Weights of a small model that answers yes/no questions on an image's attributes: 24.7M parameters, encoder patch size [8, 8].
Rows from block 3 of the image encoder of a small model that answers yes/no questions on an image's attributes, named by matrix and row number. Rows with one number belong to one neuron. Each number is 128 + 32 x the weight over its row's rms, rounded and kept within 0 to 255. All counts start at 0. After the name is the row's rms in percent of the matrix's.
After each neuron's rows are labels from the 100 images, of 14976, where the neuron reaches its highest value: "strongest on" is what is common among them. Only what is clearly more common there than usual is listed. The data: streak pictures of flow and ridge fields. In brackets: how many of the 100.
# fc1: MLP up (encoder.blocks.3.mlp.fc1.weight, 1536x512), inputs 64-127
# fc2: MLP down (encoder.blocks.3.mlp.fc2.weight, 512x1536, transposed), outputs 64-127

fc1.627 090 [ 74 131 187  92 147  72 128 137 201 107  91 130 131 129 126 102  81 170 127 130 124 125 162 132 165 137 128 133  75  75 106 147 111  87 134  84  91 107 180 130 155 123  88 129  67 106 106 106  82  94 151 117  67  67 161 138 118 166 170 129 105 201 123 121]
fc2.627 121 [227 109 139 110 135 170 155 142 111 137  78 175 114 108  61 135  99 141 141 155 137 130 106 103  75 135 121 124 128 128  84  90 107  99 137  99 108 144 157 144 140 149  97 165 128 112 130 118 132 127 148 163 131 124 145  98 156 181 137 167 123 111 130 123]
strongest on: parallel (100); fine streaks (100)

fc1.568 101 [163 148 143 109 149 106 112 187 124  69 116 146 187 173 126 171 157 176 165  70 154 193 146 117 131  68 132  79 118 186  86 125 144 101 117 109 146 139 114  94 158 120 157  91 149 129 202 196 193 183  90 117 160 149 125 171 119 154  84  87 103 119 181  70]
fc2.568 105 [225 125  98  86 120 137 147 164 116 130  97 152 171 139  73  84 112 134 117 103 154 144 140 140 107 168 138 107 157  92 132 141 137 126 155 160 171  91 111 142 113 142 102 120 158 125 174 134 138 140 123 159 152 125  97 139 149 221 116 158  94 131 182 119]
strongest on: parallel (100); high contrast (100)

fc1.585 114 [ 94 178 136 142  98 156 191  54 123  47  97 147 194 120 136 144 163 156  83 123 138 123 149 151 161  94 151 101 144 134 118 167 113 152  85 131 123 143 121 134 168  75 135 153 110 131 134 112 146  99 143 196  50  62 163 178 113 143 107 142  78 100 104 151]
fc2.585 132 [210 110 139  90 127 138 160 137 114 159  51 205 144 113  60 120  85 167  97 159 134 109 114 112  66 120 127 136 105 128  90 117 133 112 172 132  93  84 149  98 114 153 116 134 123 128 129 129 126 125 135 192  91 117 102 116 108 152 132 144 124 102 142  99]
strongest on: fine streaks (98); parallel (81)

fc1.288 102 [ 91 207 151 159 124  96 156 154 125  52 130 123 143 121 135 185 169 114 142  90  93 157 170  86 153  93 139 173  57 101 154 141 145 102 139  44 116 104  98 136 202 103 113 104 184 128 205 133 133 166 122 161  62  84 104 126  54 161 149 112 135  96  90 110]
fc2.288 124 [185 105 141  74 135 184 133 140  76 136  66 178 114 135  35 130  98 171 132 161 151 108 143 113 103 126 110 131 106 118 119  72 168 123 171 132 148 115 149 137 102 155 101 142 130 112 135 129 122 152 114 165 112 127 133 133 134 137 132 161 133  92 187 146]
strongest on: fine streaks (99); parallel (97)

fc1.498 091 [134 133 155 129 148 114  96 119 118 120 119 117 152 133 134 147 115 141 160  60 147 141 123 107 100 113 120 137 155  87 157 143 103  81 128 118 155 100 110  73 104 132 118 111 161 155 185 168 159 193  57 123 142 138 108 122  89  89 116 113 140 186 114 113]
fc2.498 081 [153 162  55 100 114 107 133 127 138 130 125 192  63 169 164 132  74 117  87 163 126  88 131 141  74 192 155 130 153  73 130  48  92  99 131 138 189  94  97 113 115 125  61 145 142 113 116 106 145 155  40 169 107 119 172 208  93 162 126 156 110 152 134 146]
strongest on: parallel (100); high contrast (100)

fc1.359 109 [170 119 123 117 150 132 110 150 124 144 134 128 143 134  58 144 118 143 128 150 181 122 129 159 132 145 157 147 161 101 124  74 109 141 187 145 117  97  87  99  94 122  83 114 137  93 155 124 160 141  48 102 118 121  94 189 145 126  59 152 118 105 146  90]
fc2.359 100 [128  74  87 120 159 135 159  98  99 160 162 131  82 127  94  92  95  91  81 118 111 108 134 126 135 172 108 175 171 156  54  89 171 105 166 198 103  69 130 159 134 117 126 157  75 162 136  96  65 130  40 135 184 122 117  98 135 138  79 140 116 116 112 120]
strongest on: high contrast (100); turbulent (88)

fc1.546 119 [104 191 136 151  88 102 166 118 152  89  88 150 178 158 147 140 158 163 107  92 101 123 135 130 167 134 125 120  81 150  86 153 149 131 150  83  92 171 122 151 200  50 148  70 154 105 111 135 125  84 184 153 104  99 133 153 129 104 177 155  76  96 123 102]
fc2.546 148 [206 119 159 112 120 133 171 145 106 175  68 209 123 117  77 126 120 156 123 141 147 112 137 115  78 148 124 136 120 129 120  96 143 121 156 132 112 131 146 117 126 127 125 121 123 149 149 109 119 118 148 173 100 116 117 113 129 173 138 162 135 107 161 117]
strongest on: fine streaks (89); source (26)

fc1.21 090 [185 103  97 120  82  91  83 145  83 151 136 111 100 155 148 173  87 140 182  67 179 144 103  80 131 135 139 112 141  91 183 185 121  77  93 204 162 134 124 112  97 118  61 121 187 113 129 120  94 129  41  95 173 175  78 103 125 129  83 109 124 157 130  61]
fc2.21 078 [147 124  94  55 153 135 199 126  67  60  73 152 150 130  71 134 127  98 155 154 164 135 105 137  76 162  80 120 154 150  60 130 115  51 182 168 149 134 136 178 139 156  98 140  83 121 132 113 110 149  99 102 101  74 111 180 153 171 107 106 120 108 146 117]
strongest on: parallel (100); high contrast (100)

fc1.433 130 [126 181 142 165 104 129 164  92 173 131  91 175 139 112 162 158 145 136  80 142 124 118 143 121 145 140 146 162  99 118 162 149 163 138 103  69 105 129 150 130 183  99 163 140  88 105 102 123 143  61 159  99  88  75 149 175 113 136 117 138 115 135 125 198]
fc2.433 152 [164 103 153 143 160 134 196 142 124 151  72 216 139 123  88 146  95 156 122 123 124 128 142 145  53 121 121 143 115 105 118 133 178 139 161 118 105 123 170 125 128 129 102 122  99 111 139  89 116 143 187 145  81 118 125 116 122 116 114 150 125  84 138 101]
strongest on: fine streaks (99); parallel (38); waves (37)

fc1.584 094 [134 209 138  72 129 144  80 196 169 119 157 130 178 155  85 106  82 134 155 137 165 157 182  72  96 136 134  83 167 109 127 114 183 100 103  74  97 149 134 152 108 156  80  83 145 106 132 113 120 144  40 117 143 172  71 151 140 165 127 154 169 122  61 152]
fc2.584 079 [168 160 126 151 151 110 149 124 136 123 120 120 101 150 122 101 124 126 101 132 154  83 194 175 137 104 115 141 128 118 111  36 108 112 159 110 113  89  95  92 185 103 132 151 217 111 115 167 133  97  97 140 100 149 119 178 176 163 148 118 159 143  97 123]
strongest on: parallel (100); high contrast (100)

fc1.659 135 [ 54 150 131 150  91 115 182  93 115 114  71 164 175  95 181 127 153 161 116 134 121 149 134 137 172 161 116 129  71 122 127 153 140 182 142  86 115 134 130 163 165  92 144 104 105 113 123 140 150  88 171 132  58  72 124 174 113 141 143 148  81 118 106 138]
fc2.659 158 [206 130 141 120 133  77 152 153 103 145  65 219 126 131  85 120  82 154 113 137 132 127 143 137  69 136 115 152 112 108 109 131 137 145 171 110 136 106 164 130 134 134 111 134 111 121 156 107 129 124 135 178  80 134 118 126 105 170 135 150 128 110 149 123]
strongest on: fine streaks (99)

fc1.138 114 [ 62 130  82 170  95 118 160 116 113 126 113 159 153 104 127 121 129 144  95 118  40  92 144  96 158 141 143 117 113 121  61 143 165 174 133  70  98 151 147 169 169 109 143 108 113 101  99  97 126  95 136 139  82  64 135 152  98 111 124 143 136 111  87  99]
fc2.138 133 [165 126 149  97 133 135 146 124 116 152  67 200 132 133  48 132  77 165 162 150 103  97 123 123  63 133 149 161 136 151 126 124 147 123 155 141 122 140 169 113 104 152 133 128 115 133 139 113 140 111 148 178 114 120 123 102 103 169 154 136 143  99 184 123]
strongest on: parallel (87); high contrast (84)

fc1.678 113 [ 82 170 153 145  90 121 186 126 124  90  68 143 166 109 120 139 103 179  82  85 132 105 159 111 135 112 113 166  80 142 134 164 123 192 143  99 109 163 138 103 189  45 157 129 122 117 112  99 105 123 141 163  99  91 162 162 141 137 160 140 109 117  73 124]
fc2.678 135 [228 121 114  92 142 135 160 156  96 161  61 202 122 121  77 104  97 142 113 142 115 106 139 116  78 138 137 168 113 150 113 129 151 132 153 138  96  97 142 135 130 151 127 147 122 135 131  99 139 126 129 154 118 126 120 114 109 144 108 151 142  95 162 118]
strongest on: fine streaks (100); parallel (49)

fc1.4 134 [ 79 155 146 151 121 114 214  96  98  73  73 101 193 124 162 118 141 169  81 116  93 127 139 137 166 110 137 120  76  90 110 119 141 163 103  75 112 144 144 157 190  19 160 148 106 127 124 126 134  91 140 138  64  98 138 118 129 156 130 144 128 150 101 179]
fc2.4 150 [218 129 135 127 162 118 141 127 122 145  52 180 111 140  41 134  82 126 125 158 131 123 147  79  69 132 124 138 124 127  82 123 144 118 167 130 133  96 141 101 132 173 117 161 147 116 129 100 121 112 161 164  82 129 113  96 140 132 130 139 123 108 143  90]
strongest on: fine streaks (100); parallel (92)

fc1.116 122 [110 136 147 162 132 125 180  72 168  64 103 156 148 144 164 112 150 157 103 121 129 148 108 132 163 183 109 117  50 112 120 155 117 141 142 108 100 116 134 159 181  88 137  96  98 114 142 134 145 129 162 164  86  91 126 146 140  97 166 144  83  84 100 132]
fc2.116 137 [211 124 152 101 149 149 173 109 133 157  49 217 106 131  62 139  82 158 108 104 123 107 155 112  59 142 134 147 138 119  98 118 150 102 195 116 125 131 144 139 146 162 129 111 132 135 125 101 121 107 155 179  95 128 127 104  96 152 110 106 124  80 183 146]
strongest on: fine streaks (100); parallel (94)

fc1.276 111 [109 209 140 101 133 124 152  75 142 117  99 163 109  96 162 103 137 142 139 147 113 110 153 114 120 156 117 118 102 122  64 118 179 110 107  91 124 169 147 128 204  45 149  82  99  71 140 157 140  91 165 129 113 117 159 151 124  87 160 171 106 115 117 107]
fc2.276 133 [195 130 108  95 149 118 168 153 121 135  61 216 110 134  73 132 101 127 105 136 146 154 123 119  34 161 104 117  89  98 103 109 136 146 157 117 111 124 174 145 126 135 121 129  88 119 135 127 109 152 154 153  82 116  97  91 113 135 118 178 111  87 129 145]
strongest on: fine streaks (97); parallel (27)

fc1.379 114 [119  97 114 101 138  83 124 183 172 147 169 135 146 152 132 174 152 124 152  95 162 125  79 137 111 112 115  83 137 168 133 132 101 100 110 185 148 124  71  97 105 164  93  99 183 152 156 135 182 128  71 123 171 152 129  98 163 149 113  98 165 154 135  91]
fc2.379 118 [215 104 108 129 162 137 103 146 147 166 136  97 115 154 123  99 113  93 146 114 105 125 116 148  93 192 122  88 170 124 150  45  92 135 119 171 128 133  73 100 143 121 110 164 167 151 110 144 149 154  86 112 153 140 122 166 130 190 135  95 160 151 153  74]
strongest on: parallel (100); high contrast (100)

fc1.195 133 [ 59 138 144 173 117  99 155 113 122 113  84 113 145  97 164 119 148 164  97 165 137 105 126 162 141 135 136 116  75 153 130 119 142 122 126  61  94 178 127 173 180  90 159 144 104 131 109 146  99 134 169 136  69  85 165  84 140 154 124 183 114 131  79 138]
fc2.195 139 [219 132 131 106 131 140 151 152 137 174  76 220 141 128  75 137 103 148 131 149 136 151  95  82  84 144 122 142 111 133 108 121 117 142 134 137 120 128 150 100 148 159 107 138 128 143 121 126 105 115 140 177 153 138 113  99 135 158 100 158 137  88 127 104]
strongest on: fine streaks (96); parallel (92)

fc1.473 118 [ 62 146 106 176  93 111 200  93 132 102  81 148 155  96 167 163 127 154 132  98 140 139 141 129 186 136  90 112 107 124 123 171 149 102 171  89 130 122 153 126 175 100 124 160 104 123 108 153 120  54 169 146  64 106 151 148 175 154 166 134 126  99  89  96]
fc2.473 137 [217 116 130 104 134 139 171 155 112 154  93 208  93 139  57 125  91 167 119 121 158 118 126 133  74 148 117 157 107 124 112 102 145 131 166 145 113 109 158 125 128 155 107 112 110 126 135 108 112 121 130 138 103 147 114  93 115 135 137 163 126  95 171 109]
strongest on: fine streaks (96); parallel (86)

fc1.526 103 [123 148 155 106 135 109 149  79 130 106  85 124 136 124 140 138  97 149  41 142  74 122 109 156 123 140 194 120  62 109  82  96 114 137 141 105 117 110 139 151 195 114  98 119 128 125 118 195 144  72 106 126  81  77 148 130 122 139  98 136  61 132 126  98]
fc2.526 124 [232 149 114  89 171 145 126 140 125 146  68 180 139 138  61 127 119 158 122 140 124  90 132 129  71 115  94 147 145 109 130 143 144 135 175 102 124 107 159 138 116 180 126 129 133 131 161 111 127 142 162 152  73 132 152  84 133 153 131 162 109  77 154 116]
strongest on: fine streaks (96); parallel (91)

fc1.32 093 [122  85  96 119 160 151  92 101 172 118 111 152 131 137 101 115  46 113 209  94 146  48  96 134 134 104  88 136  98 122 122 172 103 140 134 121 160  86 125 163 116 161 131 108 110 151 105 173  86 118 115 118 155 142 107 127  75  91 172 109 152 100 118 134]
fc2.32 092 [201 114 105 110 179 156  85  86 117 114 119  16 137 105 101 114  68 115 148 164 131 124 181 128 150 151 131 123 152 166 125 118  88 209 149 139 111 154 102 166 115 138 104 143 153 117 108 109 112 148  55  99 170  99 134 119 187 174  95  92 105 140 121 147]
strongest on: high contrast (100); turbulent (87); fine streaks (87)

fc1.536 107 [108 127 156 192 117 109 143 125 161 101  66 181 117  64 181 126 124 133  83 131 133 117 154 132 154 120 171 128  34  87 146 128 123 183 152  94  86 112 146 111 114  91 155 132 165 111 119 152 132  98 149 111 118 129 152 122 185 109 179 151 152 110  67 169]
fc2.536 131 [240  90 123 115 161 154 150 128 118 146  58 213 121 115  78 115  74 149 148 167 155 139 124 109  86 147  69 151 150 132 102 148 131 120 139 138 143 125 173 117 116 148 120 132 127 104 129 113  98 127 140 143 100 120 134 104 155 135 168 137 136  94 153 163]
strongest on: parallel (85)

fc1.706 103 [154 100  93  88  99 140 115 142 127 129 155 130 162 180 110  94 113 119 104  95 103 147 136  98 122 174 109  97 211  90 136 109  81 118 157 169 180 103 136 126  96 102 122 113 161 109 137 131 145 190  80 179 109 139 116 156  98 126  74 152 153  92  92  94]
fc2.706 080 [131 142 132  68 120  77 140 152 116 140 162 174 120  96 104  99  83 110 116 150 147 118 132  89  96 190 123 178 139 135 135 103 155 128 140 110 114 132 172 106 123 150 110 139  62 128  98 127  84 128  94 147 103 100 156 106 184 111 132 128 131 111 109 153]
strongest on: high contrast (100); turbulent (85)

fc1.391 110 [120 122 187 142  81  83 155 132 133  44 100 151 109  96 158 133 149 166 112 110 106 140 148 113 108  97 131 133 107 122 112 166 166 135 111  33 116 172 158 121 206 134 155 150 136 114 132 132 120  68 130 105 112  98 111 133 155 105 120 137  97 100  91 145]
fc2.391 136 [176 112 141 116 128 129 154 130 149 140  68 213 126 116  70 142  96 131 148 112 126 116  99 124  94 137 115 141 133 158 127 118 125 121 139 124 123 119 176 136 138 152 126 116 121 142 155 151  99 152 140 185 111 145 128 101 115 143 138 150 155  70 140  99]
strongest on: fine streaks (88); parallel (81)

fc1.419 130 [ 73 159 172 202  68 100 172 100 142 117 101 141 160  85 166 131 158 137  79 130 113 155 141 108 114 120 149  98  69  92 118 143 141 102 121  92 109 162 148 122 185  59 147 107  95 122 118 143 101  98 178 159  87 100 173 160 136 118 164 142 107 138  65 144]
fc2.419 150 [201 109 138  87 135 118 157 142 108 131  50 212 127 144 102 134  81 137 112 131 138 114 130 133  40 129 132 162 116 141  86 137 152 147 168 129  97 124 160 135 114 151 109 133 108 141 106 100 113 130 130 177  84 116 128  91 123 137 137 172 122  67 145 158]
strongest on: fine streaks (99); parallel (46); waves (26)

fc1.535 091 [148 141 102 146  82 169 159 130 123 117 139 152 170 147 130 160 156  98 169  94 153 150  72  97 109 125 125 163 178 184 140 126 141 130  94 164 136 140 106 110  98 162 137  50 178 186 116 156 121 127 152 108 116 127  60 176 158 118 126  58 220 151 178  87]
fc2.535 096 [235  93  61  88 126 125 103  93 146 125 127 134 141 121  80 101  85 177 112 127 150 110 132 116 140 167 141 130 159 152 105  58 117  76 201 142 125 135 138 156  75 133  59 135 157 115 161 158 182 159  69 123 115 103 111 148 133 201  82  89 107 139 112 146]
strongest on: parallel (100); high contrast (100)

fc1.299 125 [ 87 140 119 171 151 111 166  61 130  86  81 143 121  97 158 160 150 142 106 122  97 113 151 154 134  98 141 101  76 113 125 147 149 143 112  95  61 170 117 100 167 108 164 139 104  91 123 120 112  43 177 114 109  91 119 120 114 140 120 130 119 113  77 184]
fc2.299 149 [185 107 140 107 159 146 140 110 135 142  32 193 120 123  61 117  99 174 122 152 153 134 129 128  75 147 143 167  84 116  93 126 161 140 153 119  99 136 181 125 127 121 112 113 118 136 134 115 122 128 159 154 122  87 155  97 113 143 148 140 121  80 168 134]
strongest on: parallel (88)

fc1.236 131 [119 176 142 152 126 101 184  95 122  99  86 143 145 103 149 162 160 185  73 134  79 149 132 126 138 102 161 128  71 168 127 131 164 151 140 117 110 123 121 170 169  51 153  90  79  78 129 139 159  53 181 150  97  86 135 106 159 108 126 165  94 111  77 165]
fc2.236 137 [206 142 120 107 154 150 155 144 116 151  32 207 133 114  74 116 105 133 120 126 118 140 163 141  91 128 128 118 106 120 119 109 171 123 171 126 139 121 139 142 113 135  86 123  99 130 139 118 114 142 129 143  99 139 123 114 122 138 121 133 148  87 190 122]
strongest on: parallel (64); waves (35)